Rows from block 5 of a small multi-label audio tagger, named by matrix and row number. Rows with one number within an expert belong to one neuron, the router's apart. Each number is 128 + 32 x the weight over its row's rms, rounded and kept within 0 to 255. All counts start at 0.
After each expert's rows are labels from the 100 clips, of 14976, where the router gives the expert most weight on average: "top examples" is what is common among them. Only what is clearly more common there than usual is listed. The data: single English command words and digits, spoken by a formant synthesiser in many voices. In brackets: how many of the 100.
# router: slot weights (model.blocks.5.mlp.router.weight, 64x192, trained with AdamW), inputs 0-63
# up: expert up (model.blocks.5.mlp.up, 32x96x192), inputs 0-63
# down: expert down (model.blocks.5.mlp.down, 32x192x96, transposed), outputs 0-63

# expert 7
router.14 [132  77  88 117 117 107 161 102 152 152 169 116 124 103 132  97  93 119 133 150 130 123  86 187 112 121 116 121 190 159 138 102  86 144  94 149 100 132 122 113 110 143 181 120 201 106 107 162  81  90  99 105  89  96 112 136 108 112  86 174 142 144 161 149]
router.15 [ 97 110 141 165  97 145 117 163 142 165  70 141 135  82 133 128 117 144 146 131 172 119 112 140 116  80  77 174 130 124 119 142 130 129 125 167  93 138 115 150 137 119 119 122 134 159 121  72 180  82 192 149 147 155 140 141 132 122 118 115 115 136 123 125]
up.0 [178 147 185  14  91 133 127  95 143 127  90 168 117 135  97 121 149 148 142 112 130 129 203 107  93 127 112 120  50 149 143 117 153 132 136 127 152 105 114 171 137 147 181 141  94 104 116 110 127 102 121 112 204 117 167  83 113 177 169 168 171 114 108 130]
down.0 [150 124 124 163 144 136 104 115 178 191 105 164  14 117 158 170 164 121 125 130  95 153 119  99 166 161 172 139 130 142 125 144  81  71 169 100 111 136 101  85 143 149 105  92 155 142 136 110 133  93 121 155  41 139  67 130 147 109 133 133 101 114 123 154]
up.1 [126 124  96 120 168 133 157 150 103 131 113 173 140 163 147 176 167 151 174 118 109 163 134 138  74  64 165  95  75  88 168 112 123 128 127 152 154 141 146 208 175 119 145 117  62 139 162 166 113 110 112 119 203 118 132 106  94 118 122 167 126 114 120 164]
down.1 [177 171 128  91 119 179 159  97 198 183 148 142 124 147 156  62 166 218  89  74 109  91 103 111 120 112 110 128 152 148  91 142  97 146 127  64 116  88 145  97 138 138  93 131 100 101  99  79 163 156 102  95  91 155 125 113 161 131 188  77 115 125 133 104]
top examples: reverberation (91); /p/ (48); /i/ (34); /ɪ/ (34)

# expert 26
router.52 [ 75 170 143 138 108  84  69 129 148 134 105  88  60 141 124  65  93 124 165  88 151 132 192  94 161 100  88 137  93 180 170 159 140 129 146 139  75 131 132 115 139 188 107 159 129 116 161  60  98 146 133 178 141 129 136  58  98 161 109 103 126  85 128  81]
router.53 [146 107  63  74 154  90 139 103 136 136 170 124 156 102 195 172 107 116  85 118 123 174  79 151 131 111 171  71  97  85 105 113 126 139  88 162 160 185 126 128 131 129 165 125 167  73 129 140  81 119 114  80 139 165  85 127 145 132 102 120  89 149 136 127]
up.0 [ 97 136 148 169 142 108 142 175 137 123 123 181 121 165 123 148 175 111 142 126 134 158 116  97 126 106  94  53 134 121  96 134 132 170 111 165 133 161 153  85 169 167 156 176 117 177 140 176 142 110  75 123 152 102  95 106 119 126 117 117 147 175 117 135]
down.0 [ 70 143 144  95 123 135 139  87  99 173  68 143 158 172 129 104 140 212 105 166 146 137 112 176 105 104 126  64  92 123 130 112 102  94 132 141  97  91 153 122 142 114  64 155 153 124 150 121  95 117 148 126 141 158  99 114  70 164 106 127 132 181 132  96]
up.1 [146 113  73 153 180 105  90 127 151 118 154 122 120  66 152 125 114 109 107  84 116 136  84 105 139 158 186 113 142 142  92 121 193 135 146 125 163 162  95  63 145 166  81 125 151 148 124 158 142 156 129  86 191 129  82 155  75 151  88 152 152 139 105 103]
down.1 [129 116 155 143 146 180  74 116 135  95 150 132 178 104  96 142 111  84 132 119 109  59 140 183 130 238 125 170 143 128 148 148 156 185 124 175 171 163 146 120  78 141 132  95  99 160 169  67 138 121  67 145 128 127 117 145  88 189 143 170 117 147 139 121]
top examples: /l/ (70); /ə/ (64); /oʊ/ (62); /h/ (39)

# expert 25
router.50 [158 141 136  90 145  98 133  88 129  82 112 165 109 149 166  85 172  87 180 185 143 125 134 140 142 138  67 120 194 127 110 126 172 122 177  93  78 143 154 101 114 138  82 129 130 127 138  93 152  83 156 139  86 103 141 110 180 139  91 119 120 120 127 146]
router.51 [ 88  68 124 109 109 119 141 146  75 150 225 146 139 163 156 135 148  99 157 121  83 123 128  99 146 137 176 117 143  97 163 118 107 101 111 159  72 132 123 176 131 132 108 107 120  90 109 154 129  96 111 138  79 118 137 148 163 133 120 182  56 147 196 131]
up.0 [104 122  73 174 109 138 109 150 149 129 157  74 123 102  95  60 111 121 108 160 117 120  98 117 147 108 162 177 108 112 124 125  80 199 173  85  91 114 131 134 101 114  99 141 145 150 107 104  96  42 101 141 175 190 131 140  97 118 177 135 119 112 126 158]
down.0 [ 88 133 169 138 179 111 158 115 111 144 130 123 137 133 147  52 137 157 121 138  50 126 154 147 128 132  33 128  86 148 129 129  94 111  97 137 117 151 168  92 170 131 112  99 121 143 110 105 121 134 116 121 140  98 106 135 161 131 119  81 154 115 185 125]
up.1 [141  91 144 195  88  95 114  91 157 135 150 124 131  95 133 123 156 140 157 161 108 112 158 170 164 127 112 174 115 120 100 102 236  93 106 207 157 139 121 163  88 117 134 157 118 150 118 119 139 138 145 159 144 131 159 134 121 152  93  74 110 110  71 114]
down.1 [145  51 159 132 121 140  97 129 154 143 133  56 117 145 143 157 104 117 101 122 188  89 153 150 128 130 106 157 153 116  68 159 133 122 154 125 124 132  99  68 160 105 137 122 117 111 123 142 200 154 148 192 116 163 148  70 187 170 133  84  94 112 170 122]
top examples: reverberation (95); /t/ (73); /ɛ/ (67); /s/ (50)

# expert 8
router.16 [ 89 176 147 161 124 121  87 191 158 109  82 125  98  99  54  83  78 147 157 116 174  96 124 147 143 140 107 172 151 121  89 170 111  99 127 115 107 143 114  91 140 143  83 110  99 129 130  60 153 122 151 132 165 138 130 128 159 130 111  98 109 120 101 118]
router.17 [175 119 145  68 157 129 116  89 111 114 108 158 155  68 169 128 101  94 110 110 118 125 150 151 124 114 161  63 140 138 189 125 101 145 126 189 122 135 106 154  85 146 147  84 149 115 160 162 102 168  87 128  88 150  84 115 114 122 119 137 134 135  69 194]
up.0 [147  97 108 156 135 157  69 104  78 116 116 183 160 121 151  77 119  56  85 150 108 101 175 119  99 117 123 184 181 115 136 172 180 132 142 168  88 129 133 137 120  71 145 141  63 145 117 126 112 145 129 116 132 165  92 167 162 195 127 136 151 142 123 161]
down.0 [169  93 163 159 172 152 139 118 146 121 173 135 142  96 126 141 109 126 139 159 123 109 165 126 170  91 129 152 153 112  90 162 189 171 121 120 151 109  90 130  90  88  84 101  98 151 235 124 108  99  64 142 105 120 145 108 160 113  79 111  94 143 158 129]
up.1 [139 181  99 156 112  87 165  97 116 186 119 109 206 127 149 172 125 127 197 143 101 104 113  53 151 116 117  66 119 119 145  95 124 103 120 148 107 130 180 121 119 115 211 194 106 120 100 159 159 104 178 123 110 105 115 156 147 125 196 177 100  83 148 104]
down.1 [148 197 100 107 155 147  98 150 163  76 135 117 156 172 142 194 160 102 168  97  91 113 122 120 151 113 143 178 122 152 138 172  92 113 106  82 118 109 151  75 157 166 148 169  81 108 188 172 137 144 110  79 103  71  92  94 129 122 178 151 115 101  55 134]
top examples: /ɝ/ (51); /w/ (43); /d/ (26)

# expert 3
router.6 [214 145 147 153  75  96 104 109 103 135 149 129 157 176 152  99 119  86 125 157  67 128 144  95  97 109 111 163 135 179 139 116 137 107 173 135 108 154 152 145 208 121  85  84 104  73  95 117 149 158 122 140 117 108  90 162 163 136 149 170 125 110 188 123]
router.7 [103 168 146 162 102 145 148  95 125 127 112  95  89  94  80 153 181 100 155 118  92 150 195 135 138 121 142 131 161 162 120 142  91 132 105 138  42 104 146 106 113  85 110 113 118  70 118  90 117 146 123  78 127 157 149  85 173 163 180  98  91 132 153 134]
up.0 [143 105 125  67 104 149 127 137  88 124 110 133 118 125 111 145 168  73 114 129 113 104 142 139 158 102 112 177 101 151 139 222 123 150 151  97 152 104 167 105 137 149 113 139  65 149 138 147 169  99 132  99 140 179 144 122 177 153 132 107 132 150 137 152]
down.0 [105 156 135 114 198 118 156 194 147  97 168 167 122 128 142 194 144 164 153 118 123 141 167 134 160 110 122 173 168 159 144 104 144 148  54 140  20 147 119 130 102 120 144 131 126 114  50 169  95  62  81 103  83 125 127 163 131 133 169 170 105 205 153 153]
up.1 [153  75 139  94  86  57 102  85 150  87 187  67 134 159 110 106 132 129 125  80  90 144 130 152 106 140 113  67 164 134 144  87 167 172 112 105  96 194 133 105 133 180 112 125 128  55 138 102 136 187 190 161 138 128 143 195 163 143 181 179 126  90 148 101]
down.1 [174 125 163  73 100 101 134 142 162 145 155 144 120  45 185 139 159  98 169 119 208 143 138  48 115 126  99 158 162 128 170  54 133  90 104 142 146  96 102 147 114  91 157 146 110 144  95 130 163 156 169 137 173 104 178 135 163  81 117  99 102 135 142 155]
top examples: mains hum (65); /ʊ/ (52); /ʃ/ (52); word: push (52)

# expert 23
router.46 [106 157 108 138 148 146  78 150 105 173 105 113 168 125 114 190 158 180 142  89 160 154 138 127 152 109 106  87 106 180 127  95 147 104  96 131 141 110 120  96 128 164 106 111 176  60 123 166 151 120 133 127 128  73 153  74  96 134 150 173 118 120  88 111]
router.47 [113  94 166 135 107 148 116  98 143 203 109  77  90 128 106  83 125 114 156 138 127  95 167  95 134 126 127 209 136 188 159 153  73 130 163 152 107 112 174 133 161 156 126 205 181 100 116 158 169 103 128 109 116  95 149 155 148 154 106 110 133 157 135  83]
up.0 [112  93 134  87 156 170 127 106 153 115 101  92 134  99 155 121 126  89 139 152 132 181 127 106 108 141 162 103 110  88 122 201 122 128 140  98 101  79 176 142  80 104 149 145  74  99 105  91 130 152 184 160  83 156  95 135 141 157  96 142 101 108  78 163]
down.0 [163 194  73 185 133 105 100  92 142 153 119 182 100 143 138 172 107 112 142 190 113 129 123  92 151 115 135 155 101 160 137  64 153 155  85 134 159 116 153 142 118 118 116 134 104 175 146 162 129  68  70 132 121 105 103 131  92 199 161 148 126 121 119 111]
up.1 [119 158 109  90 107 121 129 128 168 168 170 106 142 136 116 103 145 151 151 139 119 235 146 107  89 144  54 126 124 216 122 129 182 166  84 172 204  76 167 118 119  71 106 193 105  98 154 142 117 143 107  50 149 145 159 152  95  90 161 136 106 110 145 161]
down.1 [120 156 175 134 113 143 122  72  85 142 172 127 123 123 136 107 138 106 106  67  98  90 154  81  91  80 136 133 115 115 111 155  86 175 110 113  99 118 120 128 148 161 115 143 162 100 130  84  93 133 100 148 112 119 123  69 132  20  94 184 100 136 136 116]
top examples: /ɔ/ (74); /z/ (70); /p/ (65); word: pause (61)

# expert 30
router.60 [132 124 159 106 149 136 126  77  89 169 184  97 142 152 173 180 123  85 113 127  96 215 112 181 100 142 170  72 151 116 163 135 127 156 107 183 148 162  88 121  71 105 130  98 146 108 132 151 158 148 137 130 129  95  92 156 140 103  99 148 120 155  78 151]
router.61 [115 176 157 151 110  87 126 153 168 162 134  48 141 182 124 131  94  86 152  94 149 201 176  82 162 172  79  67 139 213 115  99 167 155 104 148 157  70 121 159 162  47 118 149 102 147 168 178 165 115 105 110 112 105 112 164 112  74 106 132 108 124 116  89]
up.0 [ 71 135 115 147 114 142 161 131 138 101 125 142 141 138 114 145 130 163 156  56  89 159  97  40 108 187 135 120  81 179 107 163 123 104 136  93 149 107 134 138 122 180 115 147 133 131 108 153 153 123 139 204 141 162 123  91 188 125 198 112 133 199  84 145]
down.0 [148  88 110 117 123 118 105 127  97 186 165  72  81 143 112 132  98 104 168 100 152 168 179 150  76 100 136 110 138  62 179 129 123  94 124 152 110 155 139 112 149  97 161 169 130  88 156 120  96 122 134 147 120  83 153 149 114 154  78  82 131  85 105 138]
up.1 [ 80  95 115  71 109 144 127 176 129 175  70 141  80 165  83  80 168 128 173  93 147  63 116 167 149 127 109 155  98 114 153 161 126  88 133 144 176 126 196  97 114 112 146  99 147 102 107 151 144 150 148 117  87 171 135 110 139 116 137 172 166 152 123 174]
down.1 [141 123  79 153 104 166  72 122 131  98 133 103 103 126 140  65 115 112  80 187  39 158 107 137  90 151 158 196 139 117 141 123 139 132 152 164 132  98  81 150 152 100 152 179 143 116 155 147 128 144 102 136 141 166 109 141 174  84 142 110 125 189 137 131]
top examples: /ʌ/ (59); /p/ (59); word: up (55); pink noise (39)

# expert 2
router.4 [134 147  98  83 177 165 142 165 132 119 164 140 130 130 144 184 188 164 148  71 146 148 179 126  86 133 186 110 137 139 143 152 153 137  91 181 139 162  87  71 110 111  99  41 100  92  93 193 106  77 100 125 167  87 126 127 106 132 118 142 116 114  96 117]
router.5 [115 140 151 153  55 134 173 135 124 122 125 114 148 127  70 183 107 124 108 141 130 123 147 129 137 136 161 139 140 104 121 126 142 123 113 175 195 104  90 162 154 212 192  66 137 154 118 126 170  94 120 116 144 182 126 110 140  79 170 102 176 123 127 155]
up.0 [102  35 148 163 139 107 141 134  66 169 159  97 101 174  83 126  72 153 100  99  85 124 157 147 157 127 148 128 159  89 136  89 108 145 108 141 177 165 108 114 115 107 132 107 102 135 176  79 110 160 120 103 104 115 150 143  99 162 158  78  96 168 104 150]
down.0 [125 133 130  67 146 155 105  71 123 136 116 126 155 121 120 132  81 149 111 143 110  98  96 193 129 211 150 110 195 140 146 136  87 107 126 100 117  87 154  76 169 119 108 137 137 122 155  84 158  83 114 152 115 156 124  80 146 182 179  96  67 135 152 100]
up.1 [158 138 101 137 156 107 108 117 125 132 145 115 164 105 143 107 172 190 153 131  92  94  79 124  95 139 107 106 195 117 158 136 113 155 132 146  53  91 135 167 111 139  70 131 148  57 136 153 175 130 112 103 185  90 163 116 122 169 135 171 169  89 194 188]
down.1 [117 173 154  77  92 115  75 136 124 137 166 119  90 136 123 136  85 143 169  95 130 143 178 128 143 116 144 170 145 153 160 112 134 157 157 114  50 116  93 148 151 142 105 107 138 185 168 118 101  66 138 106 100 137 135  67 154 116 150 144 138 134  83 154]
top examples: /ɑ/ (80); /v/ (32); word: volume (32); word: follow (26)